python train.py --encoder_arch="pvt" --model="spectrogram FSQ autoencoder" --dataset="Morse code for random letters and digits, with fading, noise and interfering tones" --train_examples=26041 --n_mels=64 --hop_length=160 --input="log_mel" --win_length=512 --bottleneck="fsq" --downsampling_factor=8 --encoder_norm="layernorm" --encoder_norm_position="pre" --encoder_activation="gelu" --encoder_mlp_ratio=4 --encoder_head_dim=16 --encoder_fused_qkv=false --encoder_qk_norm=false --encoder_layer_scale_init=1.0 --encoder_parallel_block=false --encoder_inner_norm=false --encoder_drop_path=0.1 --encoder_patch_size=[4, 4] --encoder_conv_stem=false --encoder_depths=[6, 6] --encoder_widths=[96, 192] --loss="l1" --latent_channels=5 --decoder_norm="batchnorm" --decoder_activation="silu" --decoder_widths=[64, 128, 256, 256] --decoder_blocks_per_level=2 --decoder_block="plain" --decoder_attention=false --decoder_upsampling="nearest_conv" --levels=7 --init="torch_default" --residual_init="zero_last" --optimizer="muon" --muon_scale="spectral" --learning_rate=0.024 --momentum=0.95 --nesterov=true --orthogonalizer="polar_express" --adamw_lr_other_params=0.00083 --max_steps=5700 --batch_size=64 --epochs=14.0 --lr_schedule="wsd" --decay_fraction=0.4 --final_lr_fraction=0.05 --warmup_steps=570 --weight_decay=0.01 --adamw_weight_decay_other_params=0.01
Rows from block 6 of the encoder of a small spectrogram FSQ autoencoder, named by matrix and row number. Rows with one number belong to one neuron. Each number is 500 + 40 x the weight over its row's rms, rounded and kept within 0 to 999. All counts start at 0. Numbers have three digits each.
After each neuron's rows are labels from the 100 clips, of 14976, where the neuron reaches its highest value: "peak on" is the class under the peak. Only what is clearly more common there than usual is listed. The data: Morse code for random letters and digits, with fading, noise and interfering tones. In brackets: how many of the 100.
# fc1: MLP up (encoder.blocks.6.mlp.fc1.weight, 768x192), inputs 64-127
# fc2: MLP down (encoder.blocks.6.mlp.fc2.weight, 192x768, transposed), outputs 64-127

fc1.367:437524494502432510521514445471478465459524512489492498477450503468478541519514464477452546500453574481529532515545440559454513571504432462502507515493542456522497520560522530501480480456484455
fc2.367:514578520501476473500509482463522450508459501407467542531496529551520533531546502508502543688510501496635519535505469462507458519464497517444500480476502483565524491507506557488517443443492493
peak on: gap (98)

fc1.263:467514531473456589503579549443510501530554489520462627529500551536496520549470507491483499473498527477485489571481482451460487471513448477556452540428529469499489450490521534500473477440540481
fc2.263:435485541527481464488531486484410379515406514507477470550550531517451501455522516507509536617527513534623431498482521475584450566473508555542530575506441459529471467550508456511536474461492503
peak on: gap (64)

fc1.192:501483475518448553478526486482512523460585441551488459494562578495479514485489457462443577415533536505544482458459455508516515497514515444523459526471541402463460425461530526476511562486485461
fc2.192:511524503476475483486494530509469442556486523507485544540463499516505478483527497536491522618508566484610504553529495530475442551470518519476484477485512558505516513521517447461477448476538481
peak on: gap (85)

fc1.458:500467543415424477539451485500483534449460506508504461505525512493491506576553478545411549436473478507498535547543553473500528562440482536439514535520486479521505533467449540461541465508505587
fc2.458:517439520438508543476464558554498520512488511563468407506546489485487534475559483504382492434461507562537473593472494567482462583468494499469506615495565557468542456578482456440454484509425459
peak on: gap (93)

fc1.316:548573546470495589500500513490505552499472530530483510446492451516452506530471588497471460461563524540537462520431532520484458474461516473481500562483542530468445443556613474518526560515538425
fc2.316:490454559478540531485502499510548571537502434570483568608493442555464540468529473516447554488497510494452502512487498407472513529508541536553524484442480463434462476464428505441447506495483544
peak on: gap (83)

fc1.19:462575521405560463444532498500541516577425531497519573445520524531457518481423564563540393606575485535442471510480551511510474510524467500466497482487498543558535564489606510546489445539467555
fc2.19:502519488476540471469427496515524406525437521526482481518532528488456486512506506493513516690467489452594517508524463478498446527491468500487553468458553482562477418506527483500529472517568515
peak on: gap (99)

fc1.166:454478493526472564461500449494499507473544487543506446460571527520499481488512428477454519394483544504501504507437468514449515475482561448572526564454537428477493454443538500426544554460524455
fc2.166:510520440516448489464547522510478421489499551542406487555483559532480501496491524456502521676477493480599425536511561489534483484512490553466490524491531501497525506547501490481466494463509529
peak on: gap (71)

fc1.86:502533477491507514487518512458542540481468562522471514518531563503427513492461531465512492453430525507523529516450510422543427466527497435566508477496492535515547485448529416504505572426506456
fc2.86:490504517478477472435496523557413479450453486521535440539548507530459405483558495489493500510431556471452503525552505522535574457473537503553465450526546493414523558504450507491477470533530534
peak on: gap (82)

fc1.501:527507553536511551505523501453499492548573492525534607545485455562507452494565459449505580543477435423515495438551549522586554471545534504468534497510498460529548529523477459600535496454545545
fc2.501:460511520507430480415492522518582417479513520476467492526468513503467453528520505500543482547500449489459585470570520478503458403495503534560563494539542530556446485482465520542495493496508455
peak on: gap (89)

fc1.56:472504507542544517504478443556489443506477506416534491479541507486573487456491467508542552539451472502481470474498447493486468452462519493482502544469467541473547529563431513558453535403555456
fc2.56:492506522536488489518489507468569438446463500478561508495518508519520496422532439516529492523541582524431539617464420565549508439492525506533465554474447499416457559563478406491481469498517414
peak on: gap (74)

fc1.374:449492506484475478473462501484499450542491485500492508490438574478443488538493598474450505476482434537472561505480489540489516519500477517491535531450480477438466438462454496543436505570489480
fc2.374:527423507459507445520510443474494525483451524513535465514553592500502504470506525515442522521508572514411450464483521516461538407501535473515536465573558433509491440493563484537611505488534535
peak on: gap (83)

fc1.587:482486473552516436538462486492496570544485426553485582508410506461446465520484511474522482490519458480470511463466571506580527465472504610449513559561520520467497479573495533514499451548526462
fc2.587:551506526453498492490485479509446536550516521536516536546511538478532505515508428499501552455511522498589486506495471533529468463435443495545438474440494466484493498560525455445493475437471470
peak on: gap (70)

fc1.738:403545472499526471477433483542505495571547501540485403542475426454531439541567451509474514431520550437497484532514513512535455539465454505474526515510447532519512544481552540445556541486450515
fc2.738:515562394553480549508524536458520560503503568571476444476471506539540494497514535503499456487501473427497447488530526502447522516516469468440445479527468586542494480426491471491556490473441514
peak on: gap (95)

fc1.67:486406436449543498460479489505578534522512572506494458495468529496512514524515543603545521509502467395498578443463466495514513566462497521533463460491561510398554476458525574496521433533439491
fc2.67:470612524556475503540482540479457450535460372525513512565542465488496477461499419450523486568545517552541487522521543545499497516513481456495470534486487521588509511505501427532499482445549529
peak on: gap (94)

fc1.723:564508484418503464504513425479534466504491441491554485491472526581484492549522543487481431469532583465471527472518475523533501455483474475578548467548466479566453496482452431503491456494508468
fc2.723:534631481508514516529542480453529470486478500504517431495484486529445506519519500449502475461500441583539431521438571508543447522520478477566473556559508524453502539474532516461519499559471493
peak on: gap (62)

fc1.598:544472455541487470448514456527504486518448504506490422560456483483506504481440524476480490519538497446485483527485435504507479485528526522518509379507514547518463633395533428541472551488451506
fc2.598:525497453544510546451490557518512462510525459482532467494487470497524415520509512544473508468506440496427510494533488523492454552501443417489496464565491485514425412505534549458488487506482500
peak on: gap (86)

fc1.106:544511407514521438530426516551497458559491398493516494468491428495524428485455480521447467479519546519502484534509557526509494491503498513417485584524517532508504517524502521587475534547451486
fc2.106:446542439576505568545465512517494436454499451495466430382451529517557497476496544557483600556524569415520457547554454432500483468498525501511490484502595493457523541515516480526438551515527516
peak on: gap (90)

fc1.162:483527499537512484448550564447495543406486462470476522499472489492541508440537575516464561486508577449426478493520476531540474519482501487509514511505503530486479482564445494469438473469531508
fc2.162:561532462519522484542507478496539442460479592533523451469456516520493515590445479519527470494511557523469492466423549512511511509525482504585462492557496476465514567466486475504550524518524507
peak on: gap (96)

fc1.578:507574547491490435486483416486502477480525450454521453519494536512522482520472498519523450485472509515519456438524514605500521511499539465410471519553457488517499543521497410544537514507582516
fc2.578:526462476496535553438495485493420453454496529528519508537558546525467523485566468514460456483541530472479428550416443468461512478500505529568487569511571493477515512497460461450422518471480513
peak on: gap (99)

fc1.321:447452519539474456550537522459507499464457489544448475448498484516501497548495511477476563466496479580547555537471570480547565510407572519548557588449562578502428471477575521446573467486455484
fc2.321:475547466478389520454529448515544542543451544558469570537548523507501474482515541508484485604555487541630512486530481516441444567511483492442498474493556551524520500568449480484479452528502496
peak on: gap (66)

fc1.717:515480466471512492501475465615538516499464483479545537491531527456531465474529468505433485518539525509466459490487519502511577531471596567604479542443494544509520523511503489517543501508467478
fc2.717:479484509550432512527479512519510473471545488528472522469469540558501490539512407402518490481433437517466498502528573598487526479507525537468466498501466587546479454526501519501456560545470472
peak on: gap (71)

fc1.44:517524566483553501491534464555583428484486485520504521538517560494426432477505518527470485508482509533458545448473388502450485500575599554452481506526465544520525575519512481485504502498489512
fc2.44:521475456474459490476478503495556487499484493538489537549532477451437538526504486483501533412456520571500454574509501554485583474441493492455516596476488478501549435512555510527581539544481498
peak on: gap (78)

fc1.268:537480495484527484542525507526531490479440527514461581516546585488536450465541533452496483543490488485474541502539485530491486523434466477474477529466460558510529433490515504504493526446444437
fc2.268:401512476514525519541477518482459547539537478558438453483462450458524452549519498562462528501462464522452567484523448497538476503522511517500436561565452519442478485432457565467578473509531516
peak on: gap (87)

fc1.743:527440492446546432481488487531511509515476450493508583541514482521453559530466531549504471546499521467510519487544558460472606506511538487452461467476484497581469501517522475499516493501456511
fc2.743:459549422507414486478546458512486479543470419553467544505495457537547523521516501562484488639463536445604532552470531517532435537493477488483460438490515522516508437539505472440486476473562458
peak on: gap (87)

fc1.283:557480540505461529581586544447448463503611476504503540534502517489466478547502449485413507428454472511510491548494558445533459466479462477526493518420510442527497456559503469436534487409530465
fc2.283:478605538561485523476499476499443372515433495491495467523549575545484424520535491475499470575498575576567494498528530462565429536478522535504510520442510484542540484542571500454455491502521460
peak on: gap (76)

fc1.267:521480537517560548505463451516465436510542528481514491487469431459522499451470544583480427495578496523469525421444481456470495421500537470525504451575507477441572479552466424485485511461512506
fc2.267:472565485471498528512476427485418435552493520514470522503502550444452469435491474547460456539547477501478509480460498553428493514573459461528514476452533435525505535557532424455473435517507596
peak on: gap (62)

fc1.560:486481509478519480600445486517460471565434520480485456549444525492538473475486476523557495470482435531470563492468498539590570467511578544454530447507516534436486480475443548493508498498539502
fc2.560:410466539551523472536516460560522423518470507541486521552378487475443470429508502562492485498556454509449481538479552503547588488480525499507460532482456471461456547439499536519429520511523486
peak on: gap (80)

fc1.33:501532470506468438529495529472469550506502503529461451549424537512478464499553493491478472441492500490505511475467503543567516462435492532480497511558472512477462513528520570458568495493523504
fc2.33:446505575484491416506522518464539495510445491531504496552475439494494485532499545501531499536504468410536527487587488420404441524519493534499507441550508463573486492475505489444404566487520483
peak on: gap (69)

fc1.418:510523532406517501518478484569529494605436477524504465477534520536500520499502548451503526544481459506441505501510535465429444503463444567519537478565511520486533465505518512479513465470484564
fc2.418:448576532508455548521453491536486510584405510600453498477524502528528497514499459502541509462548443491465499497461423472483526484510461545547505460494538478472510452484558519389490487512548513
peak on: gap (68)

fc1.39:507566549450546541476509542459479540462586525518464574479513468479446498494552506471537462488580540438512458468476510485470479531542498445428493532585472522478478552489510508497444476525542456
fc2.39:493462491489437494497480465496527529560445556493548545513472536518455552475584441511371503511489505546534525547489507377498483539456473451524463488424489510463422452497492479450538430523529542
peak on: gap (99)

fc1.71:482504454481516529534499563480463479526544503501445480492552487411526420482515519490503526441506603552546423546496497485471452475461517500502514474494528494522542529481640539485532534505482488
fc2.71:467514450489542572585504526464500548512515527499512495515517543517505415556477497521488454415451446462447485564464475569435531539466513511497483437521465565531535465472491515527494514486451528
peak on: gap (81)

fc1.168:481527562474558424472521502537542524496480557452510503489613501490508531444461586565487423543594465510447473525467457484509461504545518520512464450540484520503585510506466459540470494499409513
fc2.168:476523581479529477560466493474586502561542531500492490469539530435476482599533470451515533613498457470531550491461527533432438464506557467426536463465587479510523389566499566511445456505488499
peak on: gap (96)

fc1.246:477480427513524479476546457467545591448468474528528472517467516532476524459464494517545435505530502430481420491499512513526543512485476445514492476454503503435454590550499476526519485418491492
fc2.246:496473522465499518500548493536514479517475476592495474459502539483444537492430447527544457498502492431431492464577553452468512503479471455528489530551524501480450523466535500503506477529509492
peak on: gap (80)

fc1.40:497495442462535468548480522594481482486479471525567528566545508471519468512488458492545439493460554558466533516528433507467459465501512496517489563504474478470461561497487464426576454543489494
fc2.40:468428512521594548502509528476522546477506535514492520475450447518454479486480541504495578634584508453543421488513557528557548480595490539539501488490514430508501500556452490542468497518535488
peak on: gap (75)

fc1.626:458436420549543443572480551497496492501551483444407398464478476478492469556545471555529473455529518478500430479477560520482544542538521497465503475520561473564463538435573469448517489502518457
fc2.626:496525524530512481551569467447420471539527552574570490527431488443433445489546452544521519529505480506525432456526503480509463498458571478499444545531499501522506518499519493485523474391603490
peak on: gap (100)

fc1.610:500506499464550525473532505524470493491425553561470461506534442426518477544525532509481544484466484480523518492465486483482430500501587529440477477521485508593420495454466544528512499571405564
fc2.610:494491485475523513470444553522478525554582461458508445465482492548520554504518583526461502521468550462591458531500490472478456457555535520441445561526468489538455411579476518463516523546471503
peak on: gap (95)

fc1.459:520533470380521467514507513520480505533556514498501466523529504551458472510495517508428469434452511492490569569487439456502524510466552510484525487500470538428437477548507591444490450439438552
fc2.459:509518510472523497465520462414474492484480571494528463472471491527508587512452529473492535499510504508487437397482489473487591542455510483535524484438463483506558570480557452474522532500440543
peak on: the character "t" (26)

fc1.342:530438501488515446499492568459511472458485485538518484464476539538530418499495540403436562495539445411519455474548465524570519464442452446495483505518463535519435429475484480517476479513546533
fc2.342:464502551509452505527549533517513531519426488490411474517486424581492491535475463540431461509562399535509465504486541557532587459541532467444565524455460514488493553525500478500480574490478510
peak on: gap (93)

fc1.244:454496510498505443531492504474545463530565494559425491500506487451543487412565452473463509488523497476467561576481509577540468446487550514389537525418542460507500446556514469511561554561496521
fc2.244:478441495522482512399473476520483462535504506521507527438481407463526544456464455551455590392602477421589541519492542558444526550548471545476534485547470531467549521513504450464523461497494496
peak on: gap (71)

fc1.207:494489501617462562455506442454478515531507512452460448530524463504506521574490529499449592491555500529465468517473454460468433523621417437484511518464454467504586461448537499539528492459487470
fc2.207:528454449497484511519466561429503451440559512525460491495544495544501530546540421543459502511499464540457524442422524557547508500502483574460446516524403499450474480489486553585442468459420525
peak on: gap (97)

fc1.260:503458454465532530534518501509451504492542506504553381535498455447561472499504655571557480491534501472504477529572505490476449477488492526517504515497435460502509471446532531404512480511526518
fc2.260:493542486507557480530544502523441493533519451505439527498480458459551505565447496436562475495490605554483526463456505533466499553474464476482497565535461462460472514513543497560488497508549464
peak on: gap (81)

fc1.662:507499506509452565427495458477518524487515489536530466565551575507479559368544433498481574535534485483431471506432456540409480474511526425512506506481454417467504511474439482490486513508492513
fc2.662:507547536534474517453532474509467527434498524564507426534505596453436439533482515534541452594486439529589387507477519448453473543531540504477419464508528494486567517500490436475544480453529546
peak on: gap (86)

fc1.55:546487474437514441498493501514556504497560510502471514456538551488488462466536469428491491567496490562524492455469513606482534532501496515503587470516534511489456491461515535492508447460392589
fc2.55:479487591515454522492485437511523483548473509462496490483547587508458496562488458449474560551448495513540616511506490497527516465470489498460582472497442482522517469488436613517516460498539512
peak on: gap (91)